Rows from block 2, named by matrix and row number. Rows with one number belong to one attention dimension. Each number is 128 + 32 x the weight over its row's rms, rounded and kept within 0 to 255. All counts start at 0. Numbers have three digits each. After the name is the row's rms in percent of the matrix's.
# v: attention value (model.blocks.2.attn.v.weight, 256x256), inputs 128-255
# proj: attention output (model.blocks.2.attn.proj.weight, 256x256, transposed), outputs 128-255
v.176 119:102149161076102113078134122138091108157133135119213076173099142138162171157092063098128175120130060175117094056133117115122161119074105125167099119079135115207137153127127099117078173052138139110098130155087121169063100146165125076073113074173143143113161139156131074157093148110131114128134118140131130054099113111206132158138124144049133167119189152088152190099080140093176127145049
v.177 113:087120101163116130131167115168088131120140155105192112088097079088150132107090134160094155182162120183136120112102089052111070117172096139202128127156149128123156096095076115099152134161092111086154154049098125165137166125107089162150113120084083182198112146076094101136102084034107055112108157099166085159112149175095099030149121135086116136128129103168182076119109153153128144116107
v.178 113:140062079124111112129106130124145107015132088110117133142090170148102150153153158142230162097137123150105077099071108123145123133153118100226161087142071122124096147124085123123128122112160113145116160121135101154108115085155168141157105134123207145164078133065138105155091164157152101149125140096120131106144203120165130091154111074104132091167116139138166074111168116120173125175146
v.179 116:090156085127160109146141131183093087108158100150107109080094095095125111164171171098134107145168123110127144114177107130212138090122099142128175115152178212129094113125135139215151114139137167189112135151149196137089105079162131135148101117147168051043154160117160103075152154098112143160122108069158138127125162091086113185140140112137166104151137112084086110087096168163164142090113
v.180 114:071111175209154109129150160168097091145104120124147158166133186167060125222153177122161158190155165154110113102096119133161156119181124127081120106111131175159176128109089088121136165112168133104091134172144146148150163144125122094153125085172104143132171093145104108123114114186127130161145131118179172117102094115108088060088145159161086150133125147126195115160165124063160078195134
v.181 120:181121111117189155147115124162132142144100120097142079156159119152131128117123161082096110140144209118154134140095121145124136126159110073149121130086149115133129135135138117180140144065149112112117122071109096148130119162133112075151107123094098134110105151194124113155116100130130143085106144065156124136148113115130170080120103084109166157090107086144158099100100155050088142108196
v.182 106:115118130157104177110085118092120139102093110082136078138127164091117080102122141110090090097158166183129178108127145123120146121090160140095118138108096141117096182117142095091181162081132096099127094189110086156164118147151146109152130154151095143131187172135077097109152088141103221060155200132147174153149082120065124033108148120107187125122157106128153155150091162150064200126114
v.183 110:130138155118098105137134086146114108129070133161159146081139089126077084113106131127107103167119174156126123084144161178128069098157161115231161127075116111150171128143086099148154047085154124131131131123180119120117189171157128131113150085140145120119104094162096117123079114141157120106152163161210105068162128092089178086121138142168110151136124144116054100171178176132127125146113
v.184 117:072120138094142138180138164115148124126170127127128134098170049146120129170114116133086095199133153088128116139087117159156150131123180166096104137041176127184100113140142115116103141132093097144069118203158169136142143075105182220122124120164110097156154115168075154085101123130117130117041162126122098120104099084155097107153124089150133122134107102138140137143101084118151113092156
v.185 115:137162122164177116116106164111177107092127151198156099128114142132127066082202162136140136103135074177141069125175180145124132090118135097161184084131203117126125131106125179151135101132146109098117142141174147146110086154129107122087163131121128134145175190118061071130131179141130185156127075074170091132166045097172108107155104120130109111148133153097082152145164096066124132087159
v.186 113:135139149144116171123112167154141116135062107097155135146145092060126119189140106110193128127147150144135129069128154158135095101108121103091181164157150146111131109110171097132175183147153100107158007133107143161097096188114103170102082075177158110073092124099129108148140111148159140053128100125216166117166148151161132125104096109162127124129106114127119049082094151151114108166118
v.187 121:158167144200168149169190144212075173134165090078124114138128185090148207144189050167119095146124149147113120115195144184111092129123162083092143150039175142169095124152108130094141115079054167163160130181127191122135194166145091109140155126177143145085135143197081181107125196116137134139118104111151143091191121130195100120094082126127149149136146133175091137139104091164149148106169
v.188 111:058152132126131131125145158143125176124137138064112094142119127137132150111114113100075108062116127100135072164112145143136174083179157105115126089110137162097090137179128131193133139115083092159127122070101106134181146115161085147099111103150143101123072138076158139168137159129095123093086134106091135129130120175210078083138137163120114147140118070117170140145151133094134132123165
v.189 108:164114148100128094174094176220133197145164146161164152117086186132161157127171122137144143095128193073130135189111117110097098102140063068122142165140095105165118147182209176152128159139132112105138170148091126118099204115114144097129100103185137123119102137104109226190106164078103104152115088117116148106195113103109119123059075149075153085107107125122129131131081177129095122152103
v.190 117:097156094190149161168091148129108177103146121123205166129090092117130182168126161146170110106173129172167141128099134127134166108215159200091132185069107160103157142145076149127194096143120137126141143098141124111165113138157154150126125152111155134096139179077139036105141164122144115075144133198155094108186103197143171123116095123124141099150111159090132129061173099156159144096052
v.191 114:111138130153111095113135159125135105125123116115046135112131135095160194106145071139166139124130129073146104177146063121081122172121105120119160149156161076118130043185176053119161091175147172135116184158164104148218081103096119142185136085134110154100139081168108116151102174175093130149081114130160157117126122157144139056188088131084136118152116172119157127142119114167105129184131
v.192 097:148126105150109206106126160062120135132129109111198068111131109118143149132197122140150095131151133149114168116137140072121143162110164136151093172160134102089110115074141119138161113097133128165114108119123110121127138164116182143092114118168160173088135057074141117106144157128143175142156127106144130125201185089092130092160099096161146117147098158132120113159151109112092161171139
v.193 093:087100138099158128107152175085134145106158123129189094125112093159129159118166129153156159170099156142144179110099185134063113078102136134085163113172113082115099164105155089168123136196146089153152096127104155146162207140173149085150136086134145091104127114104187144145128117134129130136154082158149145176125108161157164140114145130167182124128095134095183108126093110122094097090125
v.194 099:166150132151124116153116109114113182075109100130099098080203132128128168138163110191178179144122172161105138140018147084159150118073087083114161131176135182118133092107075161155113142081113085124139090129126115144135149131152110119097148118095141152152133095124203218108142091117162133105107157077137181136096139140171145160144114154112133135147144135124165089127162116134128139110168
v.195 102:152121103174143162118109106131168116126124140169110170140107175156106136071137094134154060088094157117108147152052129108077133174141132211121109064153174073150147141126142097144076097100064175160115146149135085141168150111170048108109087075155101036106120114108128139114174092118198108146090188114155130200097104159173116195139130183124129103121089110197103177168113118135126163124147
v.196 100:100121123095163134155104155125158116111177129087142190197112121115122129171158119128061118113131118129059119143057163049154146165090142107179152123154151149100082091168120103103081130085113149110140108169088161132140077113104139157120135059117053147065171146164147106124112164098142142095097096101134100141156093081062129057112129105129182072128178104098069143107147059111167116083118
v.197 104:109121080161152155169094152118082149181124135158111096139088089148114118148095107172089149111127155077146163156124184126131118119136157141122092186090173177095092145147079107112163129133119125139134139143164068105113168134119131167081125185149155127128065066135106122155177159127102134131063134217126166110093102146101112224158144085158155137113117128152109071056124163087067172156128
v.198 110:137121135097127154146111102160054144142133108161105177114070101147189137134091127162111138143198134102130145053040183129061121151139111120114129166079156111175156191185088084104156073058150095156181067091122119145159163110121128133155137074118107151118140169108104049123118114039149127120096103153110066070109095132108135126088136123180107081140141140116132144164151123153185080172123
v.199 098:111200107136158059166164111127092166117122072109188190133170135122162088146086097123140139128074131078110118130177128075162114118098106136122143005131132112136166107176124143122165153105144142132165109161104082121126172090076089116115107104110094134124136120135160149117122132144112124156088140156103152107193134082106113158102133205126064165122121102137087113153218149091127122136163
v.200 104:151175136106108130120098108004162120155128137150129134164148084074144143086045173132083116143187059141086073146155132180172166117141156163167068112141122108165115148108124149144158155108111093132127074094107062088086124108151135127093082127132092107132140152165093136108179112149092076126121102088083157140137129123134147205108069101137100152128147066063090082106103185133172147182159
proj.176 115:139121118110133175122087106125131117059127126094066211068182150125070090122128177152131044155142173103133178171146146119121143134129132113098165136155111157070104129171097121168140098177135037128128101109212095091195176101117085163177124174150109124146061160127150174110173148137126134174109151131126106158197125139017094113092155144190097100156085081163085127157191147130107116155147
proj.177 114:179116136104148104122118139116162074102117111144061143148130167153115124118145095091169140091056128064144173120113150185144123121138148128106146060073140141128100151201151137142109130099140162182097113225106119109163099156184183056101145138163168079089170107174193157100163170202144190143170131141131209070133121088139163148124076125173159118152168183074118192146157101152129112117114
proj.178 118:110158171100128133132130099098090174211117133130124116091135059129135119105102105133041135115092144152149181142168105131162132128061170139039109146110203115141179114132194141144111169110118160090152101128140119096170142127096162085135155161131081143109168137182105123093158080067088146126127118177124140185135068125076145151099154167186107190089100145124099134132084148188084114126120
proj.179 117:160078179118092156106149089109141186131082163122137149148163139137176113105046066127090111110116090176085086174073158131055108097142157116117108163100079067126179127134122103106088144119148102110139109103087111136110096164107127132128179150122100140172096122127120112146107092134136076073144151202094162116146091165144098101141129166098095132134135105161193123136147089098078099191091
proj.180 115:179154120061097133136130090124154154095150140166161080114131096096173130091124058125100089079118109106159105134162091117084136108099100156137126144134136057120072137191176120115164130147107112163158143073094132139090080109105117203131097191092114112108063178060132155146107134099159130087121153127082107139147152111136174180104088116118176105153132079092103160106153114165098187052142
proj.181 120:092142123155072112102106119082114138115178130174109153094115131147145123119138105119133151101102089164112122083148135112134100127127156154139098102191141148130142108136097123103103095195084160170124160191147118121132111103128147148055151173170130141146114080094134133131103165101127137182153123162070176109083146117143114158159151129190054106155123187157107097173126090187160127142052
proj.182 111:124139127121135066162168128145138125205204132182106160147140107146120218169124106160196174179065157062144139131112124117159105158123126145167122130201192117111200109144108212161084109159128142108095134117120148060146121120167119178094133090107149150094085064145101175137114138150167074166091043133128069083114190119193124189142118129165139150161085176148119166093128111117153114115167
proj.183 115:138144084145137185118139206099139131106206128077111120164124159146181181157141134141129109107166107113107130115122086119128116110105097095072102152196136164113088162147171149096112174141126137085115164139041124108138077081118116108137115183106073150115167172096144149136138110174123095169098089087077150147131177139144089147144070152107125123140119086097195144100094047141098107092119
proj.184 112:212154137150106114080141093131128090120099178121152120181124202110168113103114155127173185022129095140130138121182128101090136116116039117144102136174104118052141110103133126118155095097131181091142124125113077096102123168116091081116112151108137188094091156090126118129134095168133131125225095136127133110157152156068138121149142156110092130154109150089100155096139135140108145117139
proj.185 119:111078137067085133173168107163084164175108149070128148116148100130109158155092067103091129139143217103136138140081109094149150154153144132105113145124068156127152101166188045092101166118135144124193090126079123147120181158078163179141090115144117101084102083104163216158100067145129118106111152163118151150107160131091160142070161123080162111106141107147129084086099165162140106129076
proj.186 116:094105125127136094135153110126123143096180134146126144127119168132122137073098147169053120123082137106062089173158111114103154137123156183118083134108131112154076145125128140130102124104092131152117195087128100114166148071149139073163178208102104160160139132176119132117109171091107060219129125152038108141104043077082155109137142142081134142133142144116156196158190109124159145103143
proj.187 123:103066127104080112069101112062102087118100130163123151177101145169094065105112176106143159119128124085155129132050077088100138121130104184158134110201094108110101126128165121149147131166188124121093090075175074112123099108174136113140145136066096111158168120095141058148121035177139127103127120116104135160060116170076157129152134120173116078138153151084128143111139180121091125146108
proj.188 113:175069153116131131174114141116124101124105113181138131133111124140108084162168157153192156177124118164100187078154094109110083157124080140134118134160124100121126101081099112040129142133122146101148102200156121159112107118097164136143114161126149134167147152158060082125121134124137171118160122159177138164122094097076137166126137073124155149125126170120113096091099157133146138169041
proj.189 108:093131088150153142066144109097125043150080063117094165133185068109057075145058120115077051154130057153134129050180165158133124124152182169177093119109141135123112134094108084122121114164099129143147128114150129126145059144120075146103157169109122153153144150124153050066125107144135134131148178139148134163086139176171156161165154122137103137191143069131105152144160068127148112095158
proj.190 113:213123159077134065094132146107176117121156142154049096105142165121163088143144114118101174117138116077095115171132148137116068133079118092161073139148128147168111153112198121147053139104141117106120113165104138113115108122120134110115158119130104121102115073197124220139111117100152142163110114077106143175045126050120104123131132126135135107101138110159113135193037195085132135131151
proj.191 110:194146135093155139104149064124136141088145149129182112177148116202097087159177147111160137128093135148146151116069207121173150104116156129110076094093095193161127206066109147121114163077146113086120053109111114108086193123141133150071120164137096130118118158112125134129139106120152156077137164132072098172105146112092136142101160164192118118130107098168127131155127116125091141050091
proj.192 102:098111156116137130141143101168131137091143102161070132119157134124145109136109110059143180082114143158174061152150180135108136126117145109067129156091085128152114159116160118125159113135149116120108122139165081075078102111182109074150153126138113086137119147167120106180120095102140101131123155105067099159135116201128148133143191158134139085099198144149109202112131204196094096156122
proj.193 094:164171169153114159146126075137152108154071183075092183147128146111115130117100146128105094071156124115156064157183083127172140132179145104178114099111155180097200080072116109119162101082099163137114131178154094092126072091122139126133139128141164164119127107156058083088132136114129158145112119122099164123094150111115098125077157153135105201180150084173058140132159143148112150195097
proj.194 098:084100086072141103109170123139101104191132159123123149119118124155137147111090170093130061131122090111148114146207127213113146139181172143151109140115121115115142158147160135097141127142176126151145167154161198147162127103080157130131114121181130118120094126175028092111117137147105111156119107153113103173167117129075147120147157150125172128085159163155121133139092147122094164116123
proj.195 100:113114187118066027138168142114113191173116117138112079130115127066117154203140119126115172120121109145165147145172111162167130122125143098107163141133074102069132097123112113114201115160150116133155096130168161101150139144101162151125192127106173211134110155200125129135098184180065146100127080162085148147103120138134125136131140084082105118132138111103116066182172129166123109130118
proj.196 097:131154146181089130115090190107104138139060066148169100106093139142159153082116155166116093120134098147168116088175099169079173134114086168076116134079111144126166110106127189111132172135103113162073144105158098134118146111136138153168105189140185092158105122130094130114150120160117135145144126121160118138088165111165113154134145131109076154114114132167147103144164126130121162109182
proj.197 103:161102152164118136139111129152173111079105173113102129123133083156140120116169147122190152118133089147092122068140088112163071115152090113134158126105118087117153120136161120187114098120144146180117151126098170132091104066150101091164136097098086171163130158104153126066139137139182088101202100086143095148161163099131095092120084168128167175134156167138160210132108106189140071060148
proj.198 106:139141157191162098047153163132198157135098128107086143138174192128100117139143175129138145132074135160157119201171104175142116119143149125146095132167113118052109081104136179104101156216117128115121143153100129158133122195134109109113164164152132092117098100153116183093138087164099096177140152106142183156104125118157077138161143140080090127129145141096165112150099165137107136099098
proj.199 096:106056178154171117132121116105166133144122190147125133083148141130136161129178134112115074109176163160171210129049095183123148131111126151104130139153097192160127143116119144110086087131130153070100113090148152087106049108160130177146163149062146114114161114177101100169108140104168146125131110157071103118091084140174183141117132092145189137160132124147111135098086086146159123140081
proj.200 110:110113101100177142132176101216121118092137101079111145146164124167093075116130109094172171145072146135186083143077128105091107116142120115107136148114162130146160144151098091165117117138154145119116131137123197157127112164092122101144146138096150154101119099071157054196108094066163123156137151160155098141122160155110138048110140137139111098153145165120182123085159141099139116095130